A small encoder-decoder image transcriber, trained from scratch: trained on numbers of one to four digits printed on busy colour backdrops.
Rows from block 3 of the text decoder, named by matrix and row number. Rows with one number belong to one attention dimension. Each number is 128 + 24 x the weight over its row's rms, rounded and kept within 0 to 255. All counts start at 0. Numbers have three digits each. After the name is the row's rms in percent of the matrix's.
# v: attention query, key and value (stacked) (decoder.blocks.3.attn.qkv.weight, 576x192, the v third), inputs 0-191
# proj: attention output (decoder.blocks.3.attn.proj.weight, 192x192, transposed), outputs 0-191
v.30 100:112110115162095109076125169137113089153123157159132130104115087110142160167140122170145113067147105135142159127118165150139120151118142143129084084088108113120072127209114105135128123108133142121120121118119122162138138127164098104172185103123106119151129137125138113070092124098097109140103123101141135088135131137138111150147097121133117120136102161136130118136135104161109102109182147156154147145149116155141143087112124127127079129117118169130120124116099100122150127086110114087128128147138147118114177124151115138121093152091148137140113153191136132160116119123138140148
v.31 098:141134140149173097134111125131088065122139100139111141139119116146121085144142140109135110125188114126110147132171153125159163129102104165150094122116149174151100113118135126100110149087089080167142163136171114135135113101141126118105127139155124118146111145111130098151101119137148093144133158113084106163132120149103132122120163121134136137117145132122124157114078127102094153134097126157117129185144111134079141125111093108188142100136111135139128114156153141081172142147139094148145124147057149152129162080112113090133163128124126110095117119091128146086111124106153130132
v.32 105:110162113113078131113113077075116110138129148152097122165154147135106104139180104116140118177136145135133114138153121154170136169184149166124153118130102141145104115131116113135123154119074136122135117086078139129128128090139115124164112148166166089146125159173129092143127151113126127137106172099117143136089120153132114131169095130125135127129168136132144097125137127143124159175139138066165134151148147103097111139104117110139116110093116141114130131153176143135111115157160101070135133121086110097166129157106119124130095094119111094128117119141134111085123132104111169141
v.33 100:155084099117133124140106147113156152088144125107176171154162132130117139088165123105118166139087116109123148113127106120093123125123126093102145151104130131114100159109129110124132086110114152110163095150098132125153144178134126143130130119162112110143088162133170157085105183127151155170103123104114132130096154137141135095113170143144148151127134110126155134120129171126129113142122097108148133134061104115110090120094165141098119097146116125130167076151138117128096100086116125138132116104158129133105102151166143120104152170178115143122103123174172120153104101138101101107
v.34 099:121153116143173102134168122138079123117116102140115109159164107122126129081131156090163096118104119091123156115119117136162158072124153167145137129139124094129135140140148143149130112101131150098143120144120072092135113154153178112131111127117153124146120089109098121068154140138116138100130105125138155106160149148102171144152174164116148136076077158104127142168126108146165140127105113096137104161172103136146092141139102140102150108174103099164119106124104143153119129103144123127145144109150109112135124163110144111149162133069113121099152108100128104145124125096106167124
v.35 099:136156119126106106155146133132093131081121130171134141114094104097103127135102137118140150173065100159128113158134101122100148129110089124132103034135133124153157103107101132098133133125110119111164114140104117124148097142156133067128104156129094075122123141053140163179181152159118153152143124103127135141116097133114131121132165140114115156152161120137102112146177150145144111144105134145131124107107104096147120171148147158117115104122162144135096140164154102087160131146139155131117128131140155119135102135119152112144129153101161112144108158163152108120122120137110099122
v.36 102:131117130128112116143135112143166150118163155096134157141113126147140130129118141094111104171111140157140099138116139134130138133131119171086152147146169130125115091130139123115089099143097104106125124170148071114108124111083118124093098119169115127133143138135106140099117116130104130122083110071139091165107130111172130130096158119120141127134185113139131155130110144139118098139089118129168133098193129112116127106112116119111109138169132169099102124160152146134154095118102110134147147132135160145099072129169137116109130133145098104154122168134177124165212121084107102097
v.37 097:096170120119133135118118110104120139141169098125151100171150111144119120155172160158150106144128099096131094156122098091101127127128125150125131117146103138109084103106125089166110107154098133168166109114158097137100103152146133121098165074115115127113148084103124141120081124149114151107123129132113175148118156099090145117124153115130159122110176117112155193136145082108131095182134124164139127128163146138116091144158113125132105134120129096123158133126136154117140109171130146085088130115164128154135178120127131082118116108152174149114118148111122131179132132151124162108
v.38 102:155090145114133126129125142155140152115135098139145114076089142163137104144131144120085118141182164101146089181113108134120112158157092134162114109120127176144151126116153156097126187090119119134106135133071131142158136095158133176096140100098100159151148106143149158146126120113118105129139095144098107129136137181093149127128120147108137106110135143106121106159170107083105127149113150122159106127123137140129142110095143155149150158163141137119120126099183120122105096118117128093128138123091154183107146093128107101105152156185117120105133114127151124133132100080106103120
v.39 099:111090135096091149128143134118116103146133119100150124172112109116115141094119151152126124150156116103158123120111099101136092150183163141060118131096134133160144111086153140158118067125167124121138147127104088125158166106168099129103160133130106161096149119138109132160132188141136088101135135124149168133135097113136159090158134155102130171124111088147139119098131099106128156127131108180124133137091116122128099094131129130157103127121107103165133114116150164155090165126143166128120128167126148159126138152159160101097157172095117164110122118110110143118082122133138121125
v.40 111:138132147144135158064131124126117184145141110144111136161079116127147160105143093118143164130115081141135097142132159133118156106103092148101143134160139086114110129176171079116143127139108101146101127133146173101154097097137117129129109132114155170196156112111127135124130079146133155113093091119119125132115158140148143116113135139141133105129132137174138106140138122104129101121151092090128149133083095161157090138102184150159117154116121148109129117131118130166129078126137134142075087153143165151147085147112123118110143107127163121124107117126078121106146150143157120152
v.41 105:118109172094146131136140095127158154115137130079097074147128122110136103147093117129165154126137148094103149125124143124126134155132116156101145083093130103145091130177129086147127151120132141101105124135165130118168132169162120137123142087130113107144136100110163114162148104127122162098126161144107119162163135124119136087174086129129128099147141122144126152140109128134123113127115109135148130132120135183144141133151133193104142147137118154134134167072111110162162115130164138117147144094094089124148054150151130132140160148097148096127103127131117088121178142097103101084
v.42 098:088124124135121141140126147164129105103164168127170125150115117201159133103152119103151145129145161125112101127134097105125104125131113136165122124055089134091086139145163072149111085122175132133130102097173140120119109093075138157136108158107112139110102149144146152173107130142109188120096136127134108119148117099109132158117104113189118121128172118085084078136111115086138117107128126095116111138143150129127151146145141149127101141115156146105155108097118127121140158158162119157135112180131141130121143141141105125123133133153129113106184129115125138140151109140140121097
v.43 104:167087138118117114189133174094155164137120124096130128123080148127133109093124128087157163167148116128121087166080141101152144136086160126103190155132167111111100140136151132127134159117106142113151089118118123141074142144106163099143164149121162106160112129093154116113100154115123106166166081113107154101143096126119117128129085115140118124117128117148114129127132132168104114137120159137113133142121115149095084157116114104096155136150129143125132171123133095144105082149103171137168119162149078100116150085142123114129109113139107148136135116120129151123108109087138149114
v.44 111:123083115107113109135087089125116130116134130128134105111123149183127149114086120084131086097111125122134159097137095138131144150072160143138192144089069099117102093116151098159133148162160109160155176142105101132119109094122105157109097124090158122140121116133115122128099140132132153142112136103154108134108116157146141135135150114154143184121140103192147115137093121131125138136131102112159084135085138139135149142134123131122163139164174156094169130125133133133151133121153109093138143156110157155137099117138128120123154126109205088131170140117136123149111124145161115149
v.45 095:137142110116131099094079165129145139098093109132105144090119118172116094128140100117153133141162124158130144136099086164100144178154138141103121153160158113102175146081096131151129100143113106082135151152133101174115124084122127134115101119131084127164112158134137150147147146120136109085141143129167164167144135161123152143143097146090113122154104108103120110122139164133105146139136139121141150133154070125190136148103146134135114149097155131126113122125118121146126105164115124130119136137125136139095079083127127103087167106101149128130165122137091118179091162087135136090
v.46 106:120090151139108132163110105125142155142128157103103111124117153131195126146115141209143154127137145098127099148105116114097102135147093169117114177130130090159124112153134140157091166094124132103130101171110095159112129154124102151084128102107156161125099122134105159117118129114126120126163119124140104103134123130127149146108097113119109129101096111079156153131140117111127111138090124164159119128130151145086156117100160106108112123126151117112114144151203133170108088128145154107102128131162131121122143149134097090155095159143105091151125162186079133121124131142160133115
proj.30 099:140133118123142155156126099133151165103131126117151117146138170141120100106111139078099148173108144137117097133124100113119127095149122131122172159143140157151183138078135156117129115162133097135122128123121157109116127161117170122062095139141139147088098112145134154180131121148144152094160133167120099170114124115108115114114160141116166116110153111094145131122123166100155139145080097095109113120114145120084117169138124112141152141127156081136119149119167169139101132186128118142165123112139110142134089146092140112118142100160111124126133083057127121105147125129144089095
proj.31 101:118119102090081155115150136145160190156129151122138117083151136130128169104105097145129161126078148115131111138083099108123084137159140102115160119145097095103163152166117140149139100163174153100135078105084139125098147171107131129165133127131113130092130150143120130119163137134103148114092084127170144105113150123156125129148103124125107136142121142145138089134174133145158114103157128105155118082115124145183111107125148127100104147118160110112128114110108119155077109125134148091113128106149109107113104181145132174129095127140134140178142119149137114153144114169133139109
proj.32 106:174111167128172115147168174168145128136135113077151150089096131111160133107075162142139135091113109120125141119098127107099113091076111085133106132115156126107150114134147143132138090163179122146114128155169103129128122147125122147079113126074099146109131124103102177128119105130134131123143092167123110128178125122116131140105153119148097126115077126117106165142131126111130110082123126199075144116120086134135156101151153137122154134155134097122108129129088099119148130110118135168132141145180147157117126094154133129136150149137154165126130143105120146152136119153141093121
proj.33 100:097166173128116132112139115133101106166122114160072086110093122115119117174095124161120114118142130159129115135139128149160141149124131156144097123160126122137178106142163145121118153118114109138102181128155134113104112087143138127117140134091152141114153104136075097150144060130105096086140158159148120118143094083109118139133112091132112111130105133146093126123119066124097140120125155133117146138185131109155155160155087117148126159126148139130077145111128149163151158161140123144110133133116118111152166104078124144165113097076132141128157129088103143107149144122153151148
proj.34 100:132143135113049160118101111105173128131158171128128133080112141133129116146132119167094136128130126155148089144121117151108122197122113090117114125115132132130131134122103118110121155131148108146114114120129173183142124103115105144121140135143114136086155139143145133175106110108131125115106143128132120163098124118146086129117078100174099121177159102150127105085137142105100102109151156153104162110120137109092164115114150099155085130077164164103144143140152110107153136142147118116116120150125163152110146077134127158119105147202129119152094147176119142114121137159136105112
proj.35 104:107121143120158152112107139128150111136140102078145114141143148148166118136154123122147101084182155086136140110130154142165136120126175114116145210118140146083096149150170109147141123145138137137084159104137142140112152119087145176133154115125143179135121095193115105093072114117156089112127104139124151139157163106156123116145092120137149109089080152133149137098085131123080153107140139109154141154146131149102134098103116107144130168162094101129150125084124119155082120113138109109115114106123117127128141119124099139119121111150110156121136112080121131147138126104151144115
proj.36 099:133142144120137135125104139092082094119100127166102111086146125118131121112127105158162134080130102100123148120121112134102132129134120108172099116099100151126132189132137143142156155112161116167140159089100169134136116148173136133165156127060154145091125119113122097154163136140149107137166140179117150108126106128088120137171113136138116147109083138154146101140139123108139147130152141112097143122087114134143114151152141150167154094091138080156154136115107104131095169115146141120124101138128101110155156098111113144157104126110154146115141075106117131113066135184152148148
proj.37 097:161098132145153110128130160142144116076091150115126143088088139100156120115107100107105157109127172135130168088130157155147140112121144100117102149120160102151156135147152166123148134125159137084096147151073166141134154094130118148130066185148146090120102151145150127147144130137173097145134131130147089113134096135160121117116100132128102134112081144151092104116107168151143148106138133084134153136096100127148180110112140133113159137149113158121113140116131106138120166083140100145132128134124125109102084143118123178128143144118080083149136116155132129106140103081120099147
proj.38 103:122162136149105131131125105129118110136102171091092168160142114101128152104132118138151131126076100128126162095137151139106147101096160107087154137135159108121084118177142101156110088175134147128166130112160112085123127131092108074176120145174163117120111161106114096103145135142103171150125161137156139135105134098150104128123136108154124137138118122151130149114083149187146135121121123153073129124113113114121124149165098107116108096096117124134128109157074140132145161144114120165133125138171094096150110149115147140166098099082132126161113141126131132108121132168127170125
proj.39 097:158137099149152118130103141136134147106111133149121105104160147155144109149159093082138149139083130147080143146136158148109176106092102079185129133147141121111132165171114118111138169138071144130119113133164160136115113151103165089139072119142150101159105158124146121091126078114125176123128127125101095134126142145098117129108145106152125088113149156092116127139125147131111103124136123092127138121149153149110178156120126145109170132137152147096101132159101098106174095139133100128110135093133102087126132125099088157151125085159136067130141145153146123148149135130134128146
proj.40 107:109095136114084119179144111122117081117126142130115122087157136163105092159119186141121109139124164128106139130124115106138123149140169129121130119103131151124143107104103172142106123141163150106152134125123093143105155158130127149152158125128085100071111126161129111111147170127125136149172138135122158118138108102078119140133110127097140130122128128082125163126135134125136147128111173164142119100165141110113171119144080087092134089141136094156126113132144114067145167121122157107170158104116098099110191102150129141138119153109083144128126150149185118161104128126114130081
proj.41 104:156142092161139111137117149128096099142119155162161182124122129163124157116163151111087121136144101163127138127125103148142129102124144094142110169152102144110140097080144153075143128120127115172152138130102117117099131089115155114118108183132145144134126129130096135089109141134154137143118087092154118099136104120130123140091149125099134172083116146101135114111166137111131125130130139094113141133112114093116123135105134086175114094115143106121129088198149123085099142113089116128142128151167175124123179128095122122120119113181083142123143134128144179129096101142132148178
proj.42 100:146110139118106121122134113101133168152098093142093128102126120066103115123098135151103116145097120139140157132116160165127142113127148120095138138200183133158180144113074180104123163130050124126115146159111134130143147156153120105127137108142153113143153130120131118097159112114154051145160134138118140111088167136128124090123159128079156136114107130180157167109143142173129138140122102156162137114128105135136116115096110118128150138167103104140105132160126127126105108096106141119114153059117121135129109130138159129149128119088136159145096135129112124127117153114123134140
proj.43 102:085172110149129151089122115158097112133140115170147132129179097154122156141123104148090097081094136141122177091162121154103106105171118142155068083122096141150132148112069140124120133152153110144103150141148150110182100130123085149117105124122095150095142143153100140115165112151130153101083155154138111151110163114128138126131161151089132142145122119110143105153104107087136141111133116120150127099126148102164168098138127162135117130113122142116132088144121169122138166100169094117104116073104138126132117165105134131106154147115123116143120128143123124149112127187132120142
proj.44 116:128166148139119154122155157167143131118147137117120126149143117071131117160170155182130171169156127118117093144095165102148119127162114108122083110168199159131146164142111110102109119123097169108091083115162143149155151157119153122170149129164089144117135163128146160128166118120102094102139133138098157128145141090118111119116134120117095058115101132080113118133158143116136112113133124132119161110154109101101142128108123113117098118093098116149089125114119122105104136142118115178124118099141097112131174112113133137146109145153058161129119138140118135128129132111109127116
proj.45 098:120122168130104147165164077116113122143137142126148098162130160099120157122137145129101150108098137095096099124135148087164098107123094098160135110126123156145088113169155123109163137119145162154127100119114143091137128148131143108140159129111159159108147094122124111095106093136124165172136122121076094076133117098138093100128161113145146120110136151154132136155126085148124116107108136125130118124116162118061131100127120130124152087165090123142156117126176144128144142092140152123142138107130096119160174172111132130160100147158120128129095128113188141102170092160129128166
proj.46 106:133153102132134124102146144122131098106116122154146129146124096147092133127142112044119118112115108167148145132152123153139140116118183109124138092124149192122106160090138119108178069167110122163127169082120171098164110097143128109161120142169117106146163133121171124159135139129125146131118126132130139142134136109126118105156134146125146120156136133176095099112134127148123147107162123088096116104132117117161078136155091150132132135123101137137138109101068131082157174115084115127132102154111110135121125100121157173119162103111132145119141090081176135147131123113108114142